{
  "targets": ["centre pattern"],
  "drop_path": 0.05,
  "head_dropout": 0.1,
  "beta2": 0.999,
  "eps": 1e-08,
  "one_sided": false,
  "batch_size": 128,
  "lr_schedule": "step",
  "adamw_weight_decay_other_params": 0
}
Rows from block 7 of a small image classifier, named by matrix and row number. Rows with one number within an expert belong to one neuron, the router's apart. Each number is 128 + 32 x the weight over its row's rms, rounded and kept within 0 to 255. All counts start at 0. Numbers have three digits each. After the name is the row's rms in percent of the matrix's.
After each expert's rows are labels from the 100 images, of 14976, where the router gives the expert most weight on average: "responds to" is what is common among them; "lies over" is the class under the peak. Only what is clearly more common there than usual is listed. The data: patchworks of several textures. In brackets: how many of the 100.
# router: router (model.blocks.7.mlp.router.weight, 16x192, trained with AdamW), inputs 96-143
# gate: expert gate (model.blocks.7.mlp.gate, 16x192x192), inputs 96-143
# up: expert up (model.blocks.7.mlp.up, 16x192x192), inputs 96-143
# down: expert down (model.blocks.7.mlp.down, 16x192x192, transposed), outputs 96-143

# expert 3
router.3 100:118174099141072168171074110148121082148097142128168088067144084105123122159138108116159132083158135179114147166151110115119124142123135169161115
gate.0 093:114152150162083185197131157100168117174137164122146080118156123121094118123160156130174166140167137133091096173115194158135100100163154074176149
up.0 094:144152111129106187200132164107169113147150161109149096118165114094095122136169142125176199140130124135090086172116187178122150144164155104155144
down.0 094:113153137160110153139132087163129120159135038190151144126106120116119200168149083085151124144047093136104141141099119176131136075139133149115152
gate.1 133:105154068152096106145143201127134162095093058127096100145144147100151134149150106062072117132158129192080128170091112123104181087096132114124130
up.1 125:117156092122101130131134201133115149071100060194111094101131152121140134175139107119065150125174149174103122167099134114086174111112117113133104
down.1 133:074120091145176109082154057151089168138134071172104119104152169062128149148113058108087159152174161124160135141125111172145125070146144128165119
gate.2 040:164114129089136123105165118127140126122113137147143121113167023116145086152073146091085095114123148125140117127135060138162125058104080138168137
up.2 040:080130103204139147140119182143129099167117116098066123141101186143081112035109127148151126141127073061159151137084153158096135161143109138118107
down.2 039:138134119141093104100142122121129129138123117119171134065088175120095121107136109179151075085082143150140143113113094156098108137150132173120123
gate.3 133:146093132155149145101173115158133179122125090143144118127130102174151140082116159178051133113118136171133098111171093117162132136111181121115154
up.3 130:086104130133148133140167104122079130165075125146129073190100147124125163098134113209121170121094132059109122140171097121109053124153148134135129
down.3 132:169097116130164111096097122113160096154088162131130143149102119102110129110090167125176110124102112112030121130101137149094093154142069087195174
gate.4 116:079127142126194167073072078083117096126107135111126114157160113136172134137133138109094126119132153100101111149106130080150173126113118118164099
up.4 116:065071135131175212081118094065136137139099160108133084155168125143198121138093119117091154107134155049089136124095120103134154108117133094177098
down.4 119:147149103088125188140066154069091085122090111187141142115106125198089115144140118159075114093135151110153158167145198140109122085138167132123131
gate.5 071:108135144215180112168094102105121098175134094131140180131197117125140170135080146124146140132151157116151195051098114101102140162148159148080083
up.5 070:167101100095084136090167153145137108096116200113084066144060140114088083186151137181145134081124123093088087191176154117159088075103096115169159
down.5 064:171098120118139134138102098095134166151066141124136107099116142096147132166120128126127173136163129135139109190119154139129176150159152065168091
responds to: patches: two (58); veined (35); camouflage (28); marbled (27)
lies over: veined (25)

# expert 6
router.6 098:120083164101106164123132163099116147129137095154116112146172161165107061142162110164124128191107075092152125145111115103142142158092139117074098
gate.0 115:150067133163068173107160116121173149127082134150115071112144123129144157087168156146149196151179101166134097203143155083106098149164092136162047
up.0 112:108166131116105084148109139138077138163141140106121171152134106158108124141096049109066087092093128084087139066140128159145135078109156132096156
down.0 125:133132092154086128095134176138204068114113100147062122050130103091159129136150126080131154072140136135103203088158138130126145097123107045111159
gate.1 117:125115191118165199114113141135102124070150124143164074162106150147136116114138099106153143127127061138117125111123159130108115125130073127144132
up.1 116:139105121108072079186069194088139153139100131144112211153082096066124133128142096181120130153144134132149135143125138161133102154074114172103166
down.1 121:141142152211148094080116151129136148195137122118141144112160132139180149138164174149132096108110127163143130158144163120083129136121123207119107
gate.2 114:142083177123133140178164074092116093148116143161067085198112120106128129132205073147161142177120107147160147128104063121122140155104137165125138
up.2 110:148102144158103145158155123124099108153093205109101186160104145174098173165167120145104133119157076185094124123177098178092111150151079115100143
down.2 109:126206111131145205132121136116166157069134111137137123181107179132117124162106129106111111165115173115163131160142136182099176070106148139143093
gate.3 071:069124108127118108141158117124112097132067124106048134160142113103113163162136129144096118083103144128136175177154143208099118068126102129119106
up.3 073:191109166112152138158114106103141148112180140130194099085126113173140093129129134072139156169136119116086103062116115063152117171090146139136167
down.3 073:089135138141083083119134112176136191120132109071157138098167115069130169114067134137117127182124075131097113164139143142119149141137103080148079
gate.4 137:081110174139156151114106094072145065148103104107149103147137125107113098144136099136119122170144117106098168118136140123108163127184165106078153
up.4 128:095071183131110133108111096123138069116083147110124121141141136111164098141142115146130099158178114154089151097102129129113143120147163122090123
down.4 125:095103083088137125105124179105150151184106090160025108049166145141070071121063090093119094170131113114115101148122124099132088112158143122080103
gate.5 117:143081089080182125129091165140104123049107095159149143122118148073192163117158090149093103161107127135156109163166085186141204148151084128166170
up.5 126:152157092125185130132063124077110115147128129096153144106115146092124181151183154119092111093100118214111070136087102113099151129110076141150143
down.5 119:229046046142128126098103140116117095088104137136114067168110093097120138156140100132136123089114127075157145173095180106117099107138106107121168
responds to: patches: two (82); brick (39); scaly (37); centre pattern: scaly (31)
lies over: scaly (31); brick (30)

# expert 9
router.9 095:145069163144148149061142113111097134053149088144161103121123126063082100129150051126073120116141130131092128093141170101140116190210127151182158
gate.0 106:114108150181090164067113167174109118121137129160139079112139156110162203138116161121077151136095161115148137104103190157110082129118099133111149
up.0 109:158155134068145087198126116101171149120094131091111158167133114169091063112117110164189129139149083132103113148129102142155175120130157114159080
down.0 106:126104122132168108096110126152151121175124156139089100106094151173138145121127155138167130147109060127139085135109149172155134100169093142131142
gate.1 147:161155118120115113188089040103107095140139158125140091134147103102057137134100188063107121127089107122197152120121132170153093139177211136115138
up.1 146:140133123126102171134157224151147110136134116074114154149151135152169130152173078187105153110119139131078105103172147109137116112123085155158139
down.1 131:138085151196137135078141116119173158107165155141105180115139121106156086174113081044081100081079144082114139099137132116150141137104140064096122
gate.2 073:155138157174086088113167124110147118154112136119170117120081190090111111109144149058129164102214135107138169093081099096185163139114083140085067
up.2 069:077101071061199179150097142134122165109132136146099114126175072127133162159119117205136097141070125148098113176126168188073100119114146134147169
down.2 078:116180129113134099116120178138130158094152151182155142152107150110088070119114142139080111069199200141114084113126159100185186131211131133132116
gate.3 118:112100088155154124141179121078098127127145129113143134151114186092084165099075121153171156116099141131135147131111087113141127141146125104076117
up.3 119:110143177168144124120140117136132135108177149133145099164164162098098181162139064143121126096152130099104119132158103097115153115159085096171144
down.3 120:120180101155176166106113123095143205114130170114150118107111124121120179077112154106148123120123110147173122121072094120196131122157124105100186
gate.4 088:124109191085093171110045178082143145126044166175158134135109116152159153154155129138065148153113132125183169156116119144094130132081148195135126
up.4 088:133123195105116186121050155086155126127055152166181140157093112151163157141157086130074145157141125136176183146135117129078138109092125187115119
down.4 099:154179127141107106087139148081150168152117074166109115081167156164103092167087095114144170093081183119155126118069089103158085090095101133076102
gate.5 106:148151107161146099127167156079182162052184130138155125095143135162096131195097079189195178140099084162212147116114130126178068103126135123085180
up.5 102:126144129131183214129112156131085115165101138164168118096124090109113181122161167092102087121191136107050136143133114131120153185116113132115143
down.5 106:121160142168097128140129131105093172114185117077133166141122093188084167138149132098151162150120097116048185098118115090131170075124181098100124
responds to: plain (87); patches: two (85); centre pattern: plain (50)
lies over: plain (83)

# expert 15
router.15 098:155132213094111121110148098174161126100098140151133156150128111197082132106188156134152134118154088157137114156093074140082145134151118047118128
gate.0 086:113146160069128114104083133150160118110127124095168112122137122039163152118078108153119119162180172126125159159061144095108189113141147182116105
up.0 084:120110059142182147120154121121125127137107112157171159194126193167082137197173129107113104139121087125124072082228104129128130099088097145141159
down.0 083:120152131123096120161119143124098119101169092125133092144124186115162162115105075058197157091105188102074084101072111151171116171162158105098062
gate.1 135:189142101110133107130127105168166132202086094123101144123128159149136127110116106136140090141066130131060136151135113138165149146155152166097070
up.1 136:186113123185122082104127145192175103131101106125145142122136140149092113095163113106162092131067164107121145183110127112118177090132092183129138
down.1 134:127174123146087164170136165156073091038104130135133108134087082116116101126143203145188177178146131059079145074155175090109205095151118146162179
gate.2 133:125161136140094096107077098182132081016152132112102160121124142094144166157139180097140126146172096163103128162166145112057196130163142128148148
up.2 134:127143130090141128111121140179130106116194132131085135167153107088110152099115106105161086126150102182125142182079145078065180100137121112124128
down.2 142:177160129121154134105185136115106144118102192128131171158144110185110124152152143132132118194172078121175145139196112219159138124152136111093130
gate.3 095:154120101119177117153108178113187133177084152103097100168132199111117119137061101117181105104124067164078154132103195133121182069064073129142124
up.3 086:156175114152191152132094161137179139163115138054124131121189176153127141159086128113116098125093142168065187134093189116170182050070112115160138
down.3 085:134085123119157155143122139066177083110130100104143058194155103175070126062117102154203130105126129095053155149108175157089119158114132109204179
gate.4 133:132099137122115109212109109111144139100182165119179095108115127157096092196151101182130133120151163108147149066139148136112168178166142142147068
up.4 128:134123137142111121136147138184114120154132098059134189116129161080073151096126157137151158105073092215136107119168103145151072082148106183153219
down.4 131:116109144133103150139171175093106102159123087155139129151166163120143157121100127128104137076143121161113074120120129138115105094158122156177158
gate.5 098:163186186123151090090094192166094158144120090157120135101117118175114181166128175109107160156135144178121129088150138125157145103105134128145145
up.5 093:133167156113130130082145092143078144148112104164089090108121112146114149141148198078130143164105125153125114127099147165129103144170084119169138
down.5 105:074073115070147112172115131168127097152128077140126146096154113124107068138148127116142142112145100066060122145133199126183136089151150113136115
responds to: marbled (57)
lies over: marbled (48)

# expert 1
router.1 100:147158112098184174142138174145148136079092118090137094112125099111213152110076127108177138126175113138094081185163091107069154096089134090107152
gate.0 096:146088149103136107143115174094189117179128139159113114142102096164119134106132095174129144133163147159126148116103129144144170154080118097107095
up.0 099:117133156118159118143117133099185136165160116181076090159110104157115085145136095144118131120134118173070147123166144139134176203078098126096078
down.0 097:103069098092176116100145142111068114188134089101092109144113153072116192108110114159147138050170124087141111145108148126138116151158153122129134
gate.1 078:092148130129170128102134114117117118157097149157111143085118130160175066089131103125130099141106133119083134072089136076136220106193113091152075
up.1 076:169128109152137157105127133151121196054152124117138148186176139134091101158157172135171108099084160182077101102120163186098080142116121130076101
down.1 073:132152205131086113145125102168064141120120102157065056122096167117178094168147175141181107128139137079010105116202142135087111129136108157160088
gate.2 067:128158146123110125157118161125142102116128084120176138132163138131155118125186158117198193152121158177145143108111151117127158111128078119079156
up.2 065:134094189126133081106091101108108109096120088130121153167156123142170070136137133172138151152091158138108113077097099151131162144142102181137176
down.2 061:134129106123070139113128086145138096134062084205079152159110113141113199192128222115130149145055115130126131108152124132122125109103155088156096
gate.3 154:151139130122072060099147085151104129108103112159201139093177118152104087145149072160113140124162100107132164111148162121106091125101151072099138
up.3 150:156120130132077049107138089171104110104103128135212138101161124172139104137142074148108133133161102098126167123170163126102103118094147087099149
down.3 160:045171090082123077206095100065112132126086098148107139112127104127122156085095114132116120186133173141175139153099129076090170104065112104082100
gate.4 102:111118105091173152136158089175106136140141123146114167098128108176114114111143103153108127147086101149126139163098142170123108124116145094187144
up.4 107:191113152119110125129152138151083096140142116152087136131116116097074166122120118127102074159118179158088099053053137122105124102124119125088102
down.4 111:027129111087199119172097189136124154114114121104165132056142122141121180142113123123163143123088158117147108205115116164113202105152104140133110
gate.5 109:114133113170120144156167139105132153145076181124068112072116110164094105086158059128146111181152144143060080081133128160125135133134113123189129
up.5 100:133183137122172117115149183122139141150095183101110156096141104165103144118144123122161136171176130112059123073174157139152129124111125097185169
down.5 107:100132153090198141107175106116135150160093091151151169127117128145142174113137140136097110144082088110092104171155130093156179114104110205053101
responds to: patches: two (65); grid (38); checkered (34); triangles (33)
lies over: grid (29); checkered (28)

# expert 12
router.12 098:188126106129115075150117163169148107106115119147170141179128108125169098197121116067109131105127121180068111128135078116125171163126100092098121
gate.0 077:100027113133116130106059184156142121085107147195111116115132170134104077106143107151165125112098087150115152156120100155073145152165119076119139
up.0 076:127194172118079138192163111080174113141090124117109075158117093168108206188152194153088152139157119146120127111128124122204115146151141165125130
down.0 077:081141112138097119151121189183143128132084179154156099198154143095168075156133059112138157072126138110098102111214093151167113107131156146123148
gate.1 068:190092132174126162145116151051086103123089180148113072138131112142122119126140148114141127126130119142129134125070096165172080128132192198146119
up.1 067:121118093125073116133138156109076106130117081105104087181138085129090091113157118141122218139099133115057122116104170165149112093132089107128122
down.1 068:137057145115145102154107135175131179133154109159155101132127084103131123134163122071100125138113097124112127195162115111101185129167118104145113
gate.2 114:129121119162155099156171125084108115077103155069141157127158148196160112086150111104175105076119162131203139163145132138109107119093154158110162
up.2 104:122149134166183132163152154077128116096105146061169164170143131142164101090145107169176106086107129108177140165144116174103085110091145128071171
down.2 119:150039131079125126104145072120129130114120188176136136153142080140113090128104205115140154073167145124117188139118129175139119129119075176128126
gate.3 104:138183165110144080150179093201139109136079142127152111128082131132136139135122104155102180121091124129099038133134167099103101142117131159145102
up.3 104:131207165163146114138132125174149135148135156097126113130098122153127130142171118099120148151108115177136097119119096123076094101117185186118090
down.3 100:115116175119137139134096124150124094164184117141108101197136134142134132143161103155072100212126160120102085103145179143120163162091135187155096
gate.4 125:146128108176158100153141109113152124165091161144126143156116123173130100150094123094113093134155181117077117137146158065098194144154132173177129
up.4 131:102108052178104087150143153114194100115130175163135103164159108122137138144096156174127131115136150157073114137162117118136104092148174087130153
down.4 123:110166104163127143169148123093131142135179146159080138084142151116102167124168097104156131109136150180166193110147162165170123127125090169064147
gate.5 077:087071094116096158184104090174187139140108119193154068133127101089139140118073107073118046148152135060177123138144128125147103169095113104147103
up.5 077:098109134126101176197103111135191154167120130152149074153131116107105141110104125116113047145160131077143125150107126138115075165064122089115131
down.5 081:104164164138129120124067124135159180174145118121102100116151064091105123090113142158120094155137150136182109139097148202110120120086139135119126
responds to: crosshatched (40); speckled (28)
lies over: crosshatched (31)

# expert 11
router.11 111:057128126164157134155169099100062117176153138147139115100152122130118174119140138094132114112138154164110156109088122164161071071127161191110178
gate.0 113:107131119133086082095140121125116088182176134157117037125122116157055133116160084135132106140113155114167170156076058173115137159161153130102065
up.0 112:104122152108171201167153164173165170078087099079150213118131138124186097124090131132088134140094142160092133117151188082108132108093132108152140
down.0 113:135133125069069090096139146121177093113101185086147151095127123129117123137100130077149141204143133138145148069063142169114148079097112098105102
gate.1 087:051115124130104119187113120135136107096146172108129126115089154126144189152125095052145124093176107118149106119137142159057113079092156167127142
up.1 081:145108164141142119139073171146142134073146116129087072124077141134069233126130136097135119147107125115121141145108160089062069147117145111136134
down.1 079:160121143122103129153074153218156133136119139161074112081134087153134143153098116091153113097148146119143083092115150121095086165132117137066095
gate.2 086:122058171163123185186132148152185180149153135121163150086133118131120156158164122152156137110107170195181092120187152152156156121055168100131144
up.2 084:081213070130168087165163123113082106125121145199164144092143092101125134106085115123117166137122117059114143120071090143095212141152100162124092
down.2 092:141157116122168154124067094114112124124208088108103121133142126125139135114242149150134130133122114104132104108126124115098089114094161128096107
gate.3 087:124093079150161082085181141113111065067148128169107090154101111123129123112169116060084133139134113082159156101069142134120044120129124190069157
up.3 087:129097080160164089096150141133097053067120109166075088163111108120126134086159123059097122132136127096178165110076136107132039128151138179080142
down.3 082:087100169156078102142162133112106206141096166137127118165123161103095170092170192158124163136079156065116177115148121101106098128059112063202163
gate.4 132:091153157106125102210157137134159094134166153145159095137126140195170061074171173120096115158104107078088114173131085121055141105141095136138127
up.4 128:125160118138146149142117140162104090170168136146195103152086121140178150048120143076109105153149137089098137168134120189097149150149111149124136
down.4 113:082042162144070149065134074126141142127133111124114163147109077126117167111150123141118146147127143177105160123084143087108130182145153183082156
gate.5 086:146107065118155099128070083184140122147167127136138164103121144140067147141089173083123184138100122173168165157154132074135140148169132155136139
up.5 085:171164056105155114176069129180134124129151137129154154130106123104102159145063125113145187141069124163174157138147143055143140143146110121091149
down.5 091:175139145151070130136132104092137134119120184166150104127159106108123106133123125164110149162131104144155209162081120136148133082119023126104137
responds to: diamond (89); patches: two (79); centre pattern: diamond (54)
lies over: diamond (82)

# expert 0
router.0 089:130117114124116109090103142119120119173139115135149112158097123156135080111134168076153112158095124097181185097194168138109102109157112152137068
gate.0 101:166141125165100136138121134152089160142154132151175101188061130141107092121171123102103077109125118088164122164146152122147136062056144164144061
up.0 105:171191161145091124128152118156078151155144155178154102179065138112122167175175129062099097110110106133151137166137150107130088074091124139145064
down.0 103:146151132176103103139183137106116081147166152086085180125051113143095136140117104100120128082148084103130081095115126102097148109146095193113141
gate.1 104:098163106148111075094130147159132112082124173120177128090126095138126133093073161192133113098121147096138130090099156134100092126133106168109134
up.1 107:101153081168094095105119164133104138133109155192153121118148136133110120140071167162181112112107121114123153164090102101111146135113121152124145
down.1 098:086118110125058114100119178111151130169106144150153054068148171103132174120157131067102103066098120192129115156124197150162114063068057091130106
gate.2 066:150101107161115164120143115137121152120122095148144084102131116117161106171127101178101152096139159176131148126154158062127126172153130090106126
up.2 068:102164162103120111154135115135166092169105182082130171138116102166137128093097147092139126173121135094070097137097082159089103107138109141132129
down.2 070:106139065177053145156129166156145159126138127092119178084114178171126108130158104162160109115141134121120122123096120187149070146153117118145148
gate.3 098:142153168155171118123155108142159143129142135108162140162140134122098196172068058159202087097074138116152111169113138095182120098129103123164136
up.3 099:126093117092150104106125081129105125163152165145157098110148164118085092180109090085083129120209107107176124120139108150180179105061094143155116
down.3 088:108112106140130154123139107172065140161153172162107106014133121123150141175084116117152191118106174118092166135140176086186122151168182112202114
gate.4 099:135144111106126123131175150165175081150114181112090123117134163191136125192122143088142073123106102132233148089137086139120150106142168187133114
up.4 101:113105148141109155118065100073082172094135085151145132123121065062097142054165101171124189131144141117065113162088155105145118156109098089144140
down.4 093:143165123172111115121117146172145097084097178108138167110139110191135063164104079106159178147123151107120120132174174136101093195109173114056146
gate.5 106:114126097103058098120142148164102150095099157191117093142148151193136115076081104127121132135179090153072109112089156120066162136135097118069112
up.5 104:091129112108080090111144156157102165104108163214123128129147136187133108065097093123101112144195066129084096092082156119095130163113100118080110
down.5 108:147139154096109120141082187085088133098109117107100077182116137083118110102180123116148087173151077161091097110111123113118168122095123150130112
responds to: patches: two (73); studded (41); brick (29); centre pattern: studded (26)
lies over: studded (33)

# expert 8
router.8 102:133105206095102115158139082130167138184126092112130161176105187114121121100168089116124154150122172144132135085102121085191149131085111147083156
gate.0 105:093141167134083154176154101129128086136155164110096137109128144168120119133176105108152050139209153083109125111153109131084141154154108057129115
up.0 127:149121135116121099098165091087168159087135085114113124170139042090133143155097137084158178170139118183085119098120154129128100154091089097143097
down.0 115:139087122113140059119167192058087132125144123110060085200111120110133141150102145166055162165114108165047097090160132106101045147090054160112108
gate.1 104:120082167125112128161084075082111161098093076137141204147129123105150147157212160161118131165112105147170140107125157052144138143144160064098148
up.1 105:093120176127092162175072080084092149090094121116152199135141127083154135171220132159086140140115098159143138120120152067100132143155143068116111
down.1 106:168122173114132129124125072130136095067162159160137157130118150071115123136122182049058095125143171119148097141092115114122143120108155166079155
gate.2 085:196116133166144187122120113155160147121113124085078200115127091109146183144110150174175113155164140141099092171065116109152112114136133149108132
up.2 088:054112092134148086170183145099065123123127153162130060140085136104116103137152128116117146118106150135169141090203160123146145196127114118142139
down.2 085:127189117129122133169094130171120132137144080122162124093117135090145106090195099145114174155176079150079108126126164182212183052149105108080093
gate.3 088:112097144188093150135134111116159150138147140112166070155131102133111149140150100138057140118194110134135124133112158099093090125108106178150138
up.3 093:129104148196100104144142116110149132116167131089158081161142078104131126131134090129059145115177114108159126108118149106096086114101083158159111
down.3 086:146143151117124094096164099087118101020154083097148097204138104101138126121077114104155091145122130087126109053116130136124087097159106121153194
gate.4 079:138117132118088130084125142121102084128122123065159143154106098107160088114156172071125149103140078072141141109152142191135129078136068132145098
up.4 080:143099092147139110165196116152135114109119098168089128103109212112115153120072073130089120160103118159107086178115153127141162120112196128125099
down.4 080:084178145112154179097141118144137110116089112149106132096129146167111074153147145163100124129132141154147123139089066158144086120175092143086130
gate.5 098:162138140128049180127094085121152112070107156081066131113120111089138099158122166143131137152126133164138125100151188102159172073117140125089113
up.5 089:128129164127100158128117117092116082064092154109111153136132110044156125098176188164148154149136104127101129106159209101167184084103124101097120
down.5 099:116154091132129122108095121119172186113072140117134102077146110107131131162155069083098118134165073038136132099175080167149129137117154168113114
responds to: patches: two (86); striped (68); centre pattern: striped (54); rings (31)
lies over: striped (66)

# expert 10
router.10 096:161167096101169097165097104148118179126074163159071122106120125138088162112114147143153124136143114156113174144114076100094142087143105124187133
gate.0 091:160107100166094147174164148067152106075116137151110106132140124147147135135129126114158098112161131135244134132119179118137076144099115079102113
up.0 094:158093103141106147164181160065167115079127125146099107159156121146144135138111099117158096099164115151237155111116188111144099141097116079123133
down.0 103:152055131137128101084120106161128097193127133071156107133183093111156080142158142144122121116164114139088129177136177107168070196150096084144114
gate.1 096:144141095123147117098077115114134131093098113088159126115160129194079087137131200150121118159134181115141129159130145116158114139080065122184143
up.1 096:149144112121134113084075122109126144094117139081129123105143141189084091151120199165139115151139182097138122177134138103143142133089074122192144
down.1 092:203186071135078052149081141099112089070135092106099176137124086091086097177119156091130225126111087104117090091193131141145082136106167128118101
gate.2 079:130183129127120147125157191115080069104120154074146159134117074150096163150090133128090127119122097144106086097163085080152099100121114190104140
up.2 075:135218107156132081150161170086161077175088098085175127162116090141093101135108091122083135113174103157138114104129103114127129093118104127150139
down.2 073:142196153184085134131145115109196175119168112107100176133146083115087113102104112097084167127119128104147157098177113151160115143130195120107097
gate.3 114:161070132123108131123085055116153116134133142160090163100129085090101115112125092126131130080106123115156176132093082110109115087149113107158116
up.3 118:094179133140137129130138165115094145110151131106164101112118186156160170184115153109109105155117118116083080127102146130175184171103135122107123
down.3 122:093151084175125144156123148111128124145167163113108112105152117161098174087167091171137156128104126106136121127107115184147093148089114164121154
gate.4 085:109114153134133112121169147164069144158149136140133124149149111115113082089076133148190184126117109125053094126175118182169123133164187112061160
up.4 090:128159099139105145120107069078161107136083090120139075131096157132126156181161107106104082142149129139210168146091124080093128132085083131181099
down.4 082:144136135106168066074088101125134159117066085101145178097097121056074106110047140120109158076186190120133126160160073109134162112117095090102137
gate.5 085:157050085106122171096110135157111092089140169124107108119111067101098131132171161070100118115126111186131091173109145101091136132053123124131120
up.5 087:110151081120130059164137108120093141157077103112147160151127134163162124144117060099118121118104124108075160122117173119101151135141082120141140
down.5 081:144108072122090131128112081138141145139123141154119166104127067119110146120174049138111046147067153123139143136065161187150148156179126139138136
responds to: patches: two (55); spotted (48); camouflage (33); centre pattern: spotted (30)
lies over: spotted (37); camouflage (25)

# expert 14
router.14 100:120177090132189179096127152170122099083097098125121200115105084146149173145086149146079105127118111101165091146078136211088118170089163115139128
gate.0 079:107176140097098117157171123132089158144143098100134159135092073124123096128143168086161144143161165121133087167103118140121145197087104124120076
up.0 077:081210134166124107123167155123084142169137154110104165116059086122134062153173133087176159134100128082121128140108132164096104153082129106090113
down.0 070:068115200115161116150119097184131152103067122150115103051138171112148143120186134138077169168140073111149054145127110184133144153164094157139127
gate.1 119:132107120133135160122104207128095156126169122068109083138122141101090142129156158102168139161117088111144140126126102154068169117134124083169201
up.1 119:136075083090100136121118139115132160129088142137120178154130109108159091106085121161180131114102135106142099184115184120110083140124154101183084
down.1 113:069158119173162162153106089161141161134082139156189185095094139130173132119168139174106162122125153165105140123085125120135126088143127154140084
gate.2 069:148094157098106128146117110158096126160139141118110158131112162142153124148114096101152163156117149086069151116128096186151193171101148139163055
up.2 071:098136168193115121097105094163127105124096122221095116084136156135108156151079113118121124149092168064064162113107169203185212099142140067183083
down.2 070:102211102193092090115094102129108073127162147125102080078109119121138157146126110120121127107141153098096202136115149086161154066188152158112111
gate.3 127:126094093129139157125125127050109096129130099077148137060194176119084107147158115083101125169143168150199128083134141122113175107060162104147144
up.3 126:138168162093123132125117132185141162109099130160122129189078114117183163104124145176176130083123081117070124154110127108148078166171087148105107
down.3 129:165080148153123137139159084161093112148112110085135105084046134196136058171108103163132136137062116148124102130097128155082092106173111173115138
gate.4 085:092120154116174140138168107104151129096157101121124107132132134196084150119086168098107123134177189112126061106148093112116153104198170182106092
up.4 082:175093115183058110134132130153124169141112122134170182130100098093150075195140092166152119101168061186114195126132151096145119131085101096136160
down.4 086:180078079143143161000164165201151092161142141146152175116131144106156104108082125110146125182196156068106102189146139130113135157148135114094098
gate.5 074:152109092139109166179099129093087189125142131105144125120149100181141114150146157149122136155128118076179127093133137132091168120116080071076108
up.5 075:139078075137099152162100124116079143127190134116156135139160118110092153108180131141099121166145173151135072098097128130112165112137049070119155
down.5 073:132088123115153162131109137159109216116126131135144158180122135131087178149138062065127120136146089124125153146108149143111192086132180126124119
responds to: plaid (98); patches: two (95); centre pattern: plaid (64)
lies over: plaid (98)

# expert 2
router.2 098:158128123199127061154160077123151085142107067150090125178115133147130126095121164210109123147117153067136159058064110095108193135124114132132096
gate.0 137:126188133086137152133154120118110102193164135107122107078114143098116126139144143168158148128138122138172161131090100117082081150065138052160142
up.0 133:101114087152133168112140146150108126085112167111189193122138091110158137097153081142110100097117163093090115089123119114133118151146123171155120
down.0 130:100133081094108131084123163132154146127099090116142135107085153107128126135181156159116113140094108114170140121037152193094123140086156184100099
gate.1 080:096109129145151142140132119163144103052137091147101100123105145122184110149144098137120122087146122091127118148097112117169130109117093099123080
up.1 071:146147140113116116127127174132103056187121194090133138169199110193093113117151128106163152099120155101131155127108154121136114166151139135124110
down.1 074:119153152117089138083125121115110145127145144153126131133052103146159126064127177104111176107146153134138207089101067047047181101171134163149137
gate.2 080:074145100115029091108159096149133116184031088142120122082115174114124115144106157144138114137123158096129128145146142135158108091085118151096083
up.2 077:156119160135236110153096138093142143088194193100140123170139103118135119133171085118113130121113119154111117135102115115102151162175131115168188
down.2 090:105126161166147140096130165091148092092142144108140098129106084091123130140083121096130070111140091147154092130098231119137034128117084123111094
gate.3 073:141163122123168082074170152164136062133066157098129133150141087178153148150142145134122053067139185145095126125145182170150141120134176109109169
up.3 076:118147134100112132083134174169154096086148136167120092100144036129116079092120143173170163160136152130097160166105152111101178147142128100081128
down.3 074:130101075154156133157147140112153144178129113101095147086123168163110091158159107106126110076105134139200163111141175175124149155086163189119133
gate.4 080:128159138130120144134131156131117107207078141186136151102072173139153129113132112081104130108113134064144096176074146061104120124112147119198137
up.4 079:109093147121144110158102114135133148081165121054120088155183072110113127151119129181154099132101119173112144112171130198178115121153099123059116
down.4 085:134036096091087110143149130182116156130107107122129154133087149090131145127152174147170163122146112141144098092201094135110136109086100080213113
gate.5 101:119097149118100077115147098183119137175181116140161103096156153156106192082143148112119114117143136158116111149143158108083156088091133117121178
up.5 101:120114169078101096188169070161086137229182128131169114089156145151123172086138160124120145115154125087151125138124151103074158092126111115154152
down.5 099:166110098125138108145135101166145093126165155074101121139131135108110130101068139114149131088092148035161140137159131127124090063090121160077138
responds to: zigzag (64); patches: two (54); rays (32); centre pattern: zigzag (28)
lies over: zigzag (58)